A small masked image model, trained from scratch: num experts 8.
Rows from block 3 of a small masked image model, named by matrix and row number. Rows with one number within an expert belong to one neuron, the router's apart. Each number is 128 + 32 x the weight over its row's rms, rounded and kept within 0 to 255. All counts start at 0. Numbers have three digits each. After the name is the row's rms in percent of the matrix's.
Before each expert's rows are labels from the 100 images, of 14848, where the router gives the expert most weight on average: "responds to" is what is common among them; "colour at peak" is the nearest of a few named colours to the mean colour under the peak. Only what is clearly more common there than usual is listed. The data: single printed letters, digits and signs in grey, bent and noisy. In brackets: how many of the 100, against the usual share in percent.
# router: router (model.blocks.3.mlp.router.weight, 8x128, trained with AdamW), inputs 0-127
# up: expert up (model.blocks.3.mlp.up, 8x256x128), inputs 0-127
# down: expert down (model.blocks.3.mlp.down, 8x128x256, transposed), outputs 0-127

# expert 4
responds to: dark on light (100 vs 39.8)
colour at peak: white (82 vs 31.6)
router.4 136:075086099137115172152132124081129208052098149145152132154095104113066128139116088149113128140119086149157092156134141140130167167139138149098141140134102091197138111145063163082101213169098108098113144133120143142147106144146149118048100131069133121153096129089159134117122150133076172115131097157142108170060132144111126139189142100165150112184144106156095075174103138124065156068147
up.5 109:131166110112167164104086099115138149067180090122090129131152170122173139146135108178139131154139157120127125149203052146106127107122100104088127144101066217165092074148156127143140102092128153099106097136153153141156116130110172140128066193169133093051171151142120117123120137128155139122149179133112101158093161101188089110203141129074167105163142101120191114139139139106105075106092
down.5 099:062138093137122140078119147092130097152139110201070126077103117152151080174150160139104131152032167142080143066135126116075122108166102124089137109146118110165106099136122123130158073142148134164139123172161180160156148146125123148165167150175206148076150161082162144135129089131150172147165055097121125119175169155095115107121166120119175133172097149111100147115134055120122148084156
up.6 130:180108147115088163151142123161240117150146116138073130135138138111101125131081170103175150160130108160130152068160128152080169133088171099155097215105154154111126118107104164115170121139109118126126139157116098142107145105126118139082096131168128100145181058168178119149093080167117161057141151125116123159155121074084145065125102127094144118158089117159118173052117086092115162155105
down.6 114:066128113141077113067149136108145134083103080142074075070095138105159157147112088137144117155151121162145124153126119097154187116127089131148121111123129113127115109187103146045092145109135106157153124132110038159178133140063108162145160122125111120124157142119158089174146199124150113075174113147155161169116148166152119169120124196113100069152157137116064056140092124086146139074142
up.7 104:158125138121067159135170172153173150150101090089098121156189165145123132180138141096136084147134150139137131128120101151145156132133184087158133181104156155180048135131124156145144086121039097164151139155164147149114087082141128122079098172077153103081163106179110126147138148116060175145169156079093138096151128072094117160080101133109131122087147139163124075105133173181148155181110
down.7 102:105090095140151060119104128159113098069152156127092145128121138204085108127155145156162076117110085074115111160135138135113138182106121100090091164090138190113149104066138135112176118136164105143124148131117137108130106159081125093085135123135171114170082099103150125140076128126158211138107102177134103114167149109078104164177094147142156095121126178104150055149072108033098116111085
up.8 115:173194123145083106158178104118153145123120156136132151189116188112134110126142132103108152097090125090154127151152188125083179174130090097122106175096126152109093126068070123097154109098085109158132090094081102109198115122144121191098095086128086073129124112131166094084154140160104088125124149146171184105159183084179141182156157104117174158058148128105098099169161136106116161126150
down.8 111:135172178068105141056177113125084139100162102143137138138094136163111157091140070162076088160174154174178137142137078073101130142092173109184147092106146132055081128115172155126088085093115127157096116137117144140114139129143120108175135138129121153118148094091152122122087132145170096076160152108127090136110161124163158173114132186110147103116188174050094125071154077129142129188153

# expert 5
responds to: the character @ (30 vs 1.3)
colour at peak: grey (94 vs 19.8)
router.5 087:147125138109096157113106135109106123145157039083124154109164160130085118157125097166132172134111176139150115117048192141100124127110127147156154098133113108119055132047104113149099084091100136112147154156110134129174093091113115127178153179178144157154181064135150115180090096118125125156159105129174077079143083143168115135140107085092093124143127099049155122086184182146130098109086
up.5 091:142161100147177174136069112207149089142121094103107141126200153118146159112197101195170092083159142128118140111103143100161128178068063121138128134123156106124082151110167132147145174175148106137102171161158107160114056105120131124142114079095065118138116125125119158109228070058129121130096120156101135138107172134150129120109177101135174111131121159071104131120119090104118094106141
down.5 090:140152111113125173157138117071145145154076113133138089160113089135163063219123136120117117110078087127115100147154154120097103135123203080127108109204097141115168178130102086130088093097110168128170086170099165102133171109127120119115154163091122170154137142148152086107111152153128140162094163121167147158204143080092154177143076190110092098097072160070107108157120125082140151113098
up.6 118:133171092156106172133099099097047144107156184151161156097170154114083103128127145149135166108147075113146113168157108158117097120180098130095125128163095126147153100150144143124114120160118147120102126134061128095106158084127098076131133096144097187078145159129112128143128134108144100167105151140161161191103196152124109082087179112094153199173150120160045079163167094075143152087189
down.6 111:128154102124118151145122176121099087116096097192160076117112091085115093099122121132086179127160148102108154161130119122138136104155108147169107131094161084136123151150109121108171155138134102156130047049099149133139211136111142134104113108089138115142124134107121075121132116166129139104102206179122191088065163126126112083106140131153153208128206090134178083133128158162064120189162
up.7 114:183176126159094120134135089153116109141124211139109109136092125093100123126097149156124149105186116110121114110155134158108118133111125125117115132182085127095130135093131125137110139165167091146123113099117144149101157135098087145129131165113107152056184136176143166130126199126074101139171139180092149133152170037189067090147214145131125108124130060087156149233152141114132146082139
down.7 110:120147144148133087175065147129118134173114203149112143144148096115104108105088135166083139088173125160136116168162140165105092082100177121086123167111104173152084141165084189184098092137066157078114087059090180121105145173085135092162119119064150120105167108148133125140126113131134116072102105089096099123115115133146118100132122172153177198177173128181132101184152127115131098159106
up.8 115:137119136105099113212110144090136163098137122125107135097147158105166128148103076144066109093126138179184169158122064172155105163130115195133125197107143089097176146121082118139190125166182092165119123095063126158087156094135083138165085086137129094128140086171084107126168143142122099112118121125117100113070117125116154095128179120112092189095150196112083139143113108103110136202115
down.8 134:121132129096120123155100096158107142084108154080131133129142062117151164063119143131142169115164112068181077115162137152094147136063102084186104129140159186157162127155093141137092169149050145080136141131157170145171123148127109173118102109095080124124113171183148071127057165125095120116134126180141159128101192117114187125159137156153108049130123123165177092099109160114141174154155

# expert 1
responds to: the character @ (51 vs 1.3); the character m (26 vs 1.4)
colour at peak: grey (47 vs 19.8)
router.1 097:142166156108134097167118126177126159112151080156130078086162149119119101046146085125118122152137132086116091147156091159158110117124203140171109167085105142153129115130157157103119155128117154137104093142202120118122184117135121121104109154164132118122113125080137153178121093109159119090101079117042115129147156094137156086096107110128165205101180154070131184163192088164172106193078
up.5 092:138108114175160166116127089169131048056165160181086131110112120146144173169106134060153110162163145126139148112184181116137145076052148119100119179125160111133186152100143090091066154161136212088116154137121102108134126087112099179091142148095131116099123149123151112137141214112118088158148185149091101152127111084127090095120071116164113114118101134117128164116121132130112128173080
down.5 097:067118121151192158096156092152152175104160084129139056141129132072117085096124115109080196133067150113125128072103132123104143109186138154140094106115128077140145142121135080132173104141110102115127154191155082179130139145146194201097197069104163123168121133081115150167111178144141114111161108167161148116120085107138164070110173135102123112120135109174129108062106109104098148145152
up.6 141:079084152134101101065121108058131139133109081131129083156110180141120098198133107192122082132138164200138128093098116093191141118124102127130127097160055141131124183154115138179108155083118092138097145148173139115155147115086087159121160114136120164133167128145145198084082113153111137165139134118141087163171147152144072143119106179116142113179076078132191144100097160087114154098178
down.6 123:107143137085068082038100099089138136127178075140124143159073170218159139178091116189139103117118137167117140118111114129125140100148157121087224104151127126105153133107105155198103081104148117116129135152128148164130101090119098146171170119123160144140183117118134168115128142113114146181146101079087103081124100144142084165185108145123143121197091132128112084101052134155132159141141
up.7 097:123149173157136114111143098152070101141109120091139148117119112140156138150126106161105086110095176109143082090174138102134204109128115130182169143106144094098112103163111083110154119194101127142152170090058098143095155065134132171105172085111118103149125088092112105074154152112123176126142125134177091127109154161087109152148132230111081103202130186117171130118078138202144148156154
down.7 101:134126157178142151086121131069140127052150156156114114122143138132101142163108124072145132157179114089137104150106154122162074188176136191167119124150146177199111082114064185119130131152116106065120151123081099139199167092080128057084141105136128136097123060121165167103120126115097146184155126148135153177154112116119084103129124114120125180108099076092114152108206118119137105138109
up.8 118:122099160159155104139124156144173158203093186076077157130205158090104142103128094127075149082166134125098146169101192126123173110123084098111151106164132086124104149055178165119096146167115089128132095199123130137125104109116132139113150129150117094111120103098144123088125151124137171151173165128133166128124070107113119109112203128093098175100110150174061158119151085063106185126097
down.8 095:187174122129087118093107124067106122108145106145108088115112155171173148131096109124177084193129178161119190113094118140155106117083212067098158131165116110099162098126113184142109119063166129157128165094143103138111140162112097119183140148123153127179152176126119092115088121120101106181173170057147027092107106123113110153132108146140140117122096146082152118159120159157160088154098

# expert 3
responds to: dark on light (100 vs 39.8)
colour at peak: white (65 vs 31.6)
router.3 090:137183119091136105110101126121129103102104171147149138165147058110188144107102198159128138115113095113116107140165130126109135152148121142177172157137164132036157139193133139127046134123134158179073125121101141121083182129194061126196174102138101128072148106137092187112146118137120088126120188175086105165103186132124135166158135169097144087154130105123152119114146109097111096177153
up.5 101:140146086125144179140142105168122124086076087163066105058160080134119139131103118140174084173160152164094099112150172115145180130150162135142163141126120120156107137123124181172185097128093130097130073073115092114211137204131095140165098114131137131092103130134065112105181122103143098204120126166083073197120159092162130156138141126114121167116109164123107113138154147089155194137112
down.5 103:087120167111106107140159114098132094115180151087149161192059211132103148139141094128138166113073119122148155120093100128134123150107119114113157108165137136104134072153157077087102088121159159173192134176197129155130116090111121121146177194120152154158121159164116117199122180199151164071124135098118199104141081164151142117130160121065110115137120089148180126123095117180152112106125
up.6 086:083114081154147152118156123117105171115192166120131131118131127140143072170125168095162115157104105150127137130083090157176133143128080082128107097102133128099209134128107141058153161158188090191144136125102116144206082103192155122163062094081174147103159123093168114137130121082109093115133112141119100116124112187024142135071099090108120178130141120062112130136113139151129107138128
down.6 087:135155129190110152126141136154145086140095079110150119144088135164108148058153066103065115128164145125083062114141148121076201158097102070178113128184177112154099121146159117154149114090107101112137142135162097118118147153088089163134152150125110105157091116157077128161148118158180108096101137141133222161158144136112164136140156133130069050161140142144096110082167078095164185126117
up.7 124:113128151168173108180136131124124131102152170152202173187093162114096112105127112186115131163090133098115133144135194102179124104144162082142185132123111200129131116146122141093149175159140150072058144060134129066097174091086113073125090187114154150142109121121137168082104142131129078115101133123139084142090139083074106148135136128079117188095118111164195112142134155129131068128146
down.7 111:148103111073143130085133130149125093130188097132201073085155118099144150147168101119111137126093171105141199128140126074189093114158092136136130122112165123195132159154114127157178113158113182166139116160136063124147069117103129122140073077146146134198142161092126082151150115120113175139133127085112142172116153111136219090078088127103075064118097109149125169155162103122133094083137
up.8 068:142151161132145147137093114174144096125122108138154084028126125168171086088155152127091124137094125087187108121102094121121120138107154129160099151087153127140149118110149171114125156126147080112146059149149110113132127116178182179089129085213147128155103179098143133098128098098140044104148112091090143161108122163084089155022116140143174125171206152123154144165162133123160136129124
down.8 068:114130145161116218164141080192128075140159133138076173143141100166179137126146105064101128102168050062134134104106116171158157188123091170121133125125140137127128168138095118088135123111102189156136145165102104147082118063097144154150103140148042171137085086121129106134148151139164154101154074117107113161144119129120151104160128047098100118100161120064112158108148122123085097157134

# expert 6
responds to: dark on light (100 vs 39.8); small letter (80 vs 36.2)
colour at peak: grey (46 vs 19.8)
router.6 091:145131152152175091150220123204107091138117158120082163088170079156169103152140118070154087131156097132115141121144091117159112164110149087121161096100108091143170140107134096174193096145152127114133093091136143133094106159097099082109160082124133164138067162098105090143203092143143117120074183121038143130105149165088132130114117172156123110095105163121160138132107095161143087104186
up.5 095:131115112158086120123152136055115136140143123148152068108070100035131116184130051129180122114107122205134158117136137095155130178146123049145105159082108112096126127173148173123160168133101158126159106114188155071101097126111140128162141119123078091154074149139064171115149127129154111138147162117137135146168171111134057173130147142194130130102166148163097101115117157113171166094094
down.5 110:155151097096116140122085124158116099110133139126189152148073183092133124139079146122134176137085094088084102100159140123143198110148144167075058095150124155117109176148154091137045108145142092187137157100187096093126124185139098166125136117114132156103137161102119184158125091153187129143139125106109173132131110126186139111124135078052183159171139072101164064120146137137085132137091
up.6 096:093086189136098156156152137167132095081163131130166110071136102103136120089128081145086137153109060085072135152200170136166185153102145178089136083082152102198161107133152105156144164105166181141127125103136140149183178146142120121176100146121138134183154109125117112083147127169117141128171060128169109197120096129074123144080143100103105088110073148121128108157141079120152169102116
down.6 101:182124153092172116049165172175162137145118124106118166092166071154070199144145137080127082172118145125131134132125164100085158161123107146129110142123137162132133092126120116181153080127137060160127184142085125120103126151137108079124123094167164076129159098151126090149122143049108109095137167117144143092106106185130154104081176183133201128188124160130057077120117133139129114128162
up.7 117:192100128133146169140207102112170085146130096138101146142129150129109160141178103119043095111106102105080094150073173085158157104109126147114108109131109143122111091115081164149038086116169146255107120096158160134103168128129107180122098120163195112142099163117133133086103124157144098113157148143161137105150092117131145139150116174105163174148083062128117126117116110128108139127142
down.7 116:135157103118090104140117142108038154135146096093184094133101143068142121089123130141158107133124151184212102185144104156100127137168174134140143168138178121180132157163110091090151161184067134081154152127095113168102080086163108120102135075124100172098158055177149128132149119152119109138135124090098104111132207083140112113139180095135115135098177142099156110135101180145194136141116
up.8 110:138128113121166119123138143143106170038106142087128140096174164123077104098087155112172151152163113154089136129137111139149074107085105119157079138121108095074121166151116174121131142136116130078182091150178086081105136147112123164168112112151135101144144080098108111161082095157134124164144135144109099115112162126113117225110159127118198152126186098144101139084189172013133126141169
down.8 126:121135180123124097140173154090106072112090154158137101169076077070106188095136097140154123077085200140146141108111114120100179108132153106144115147120107123109115135116190149104122116138081128145089112138121170106132140099148107160187140127115114158115181215156124248102156178111186174104145114124108168157106118101104097103182149127152058118085119122124150114100112114171107100101112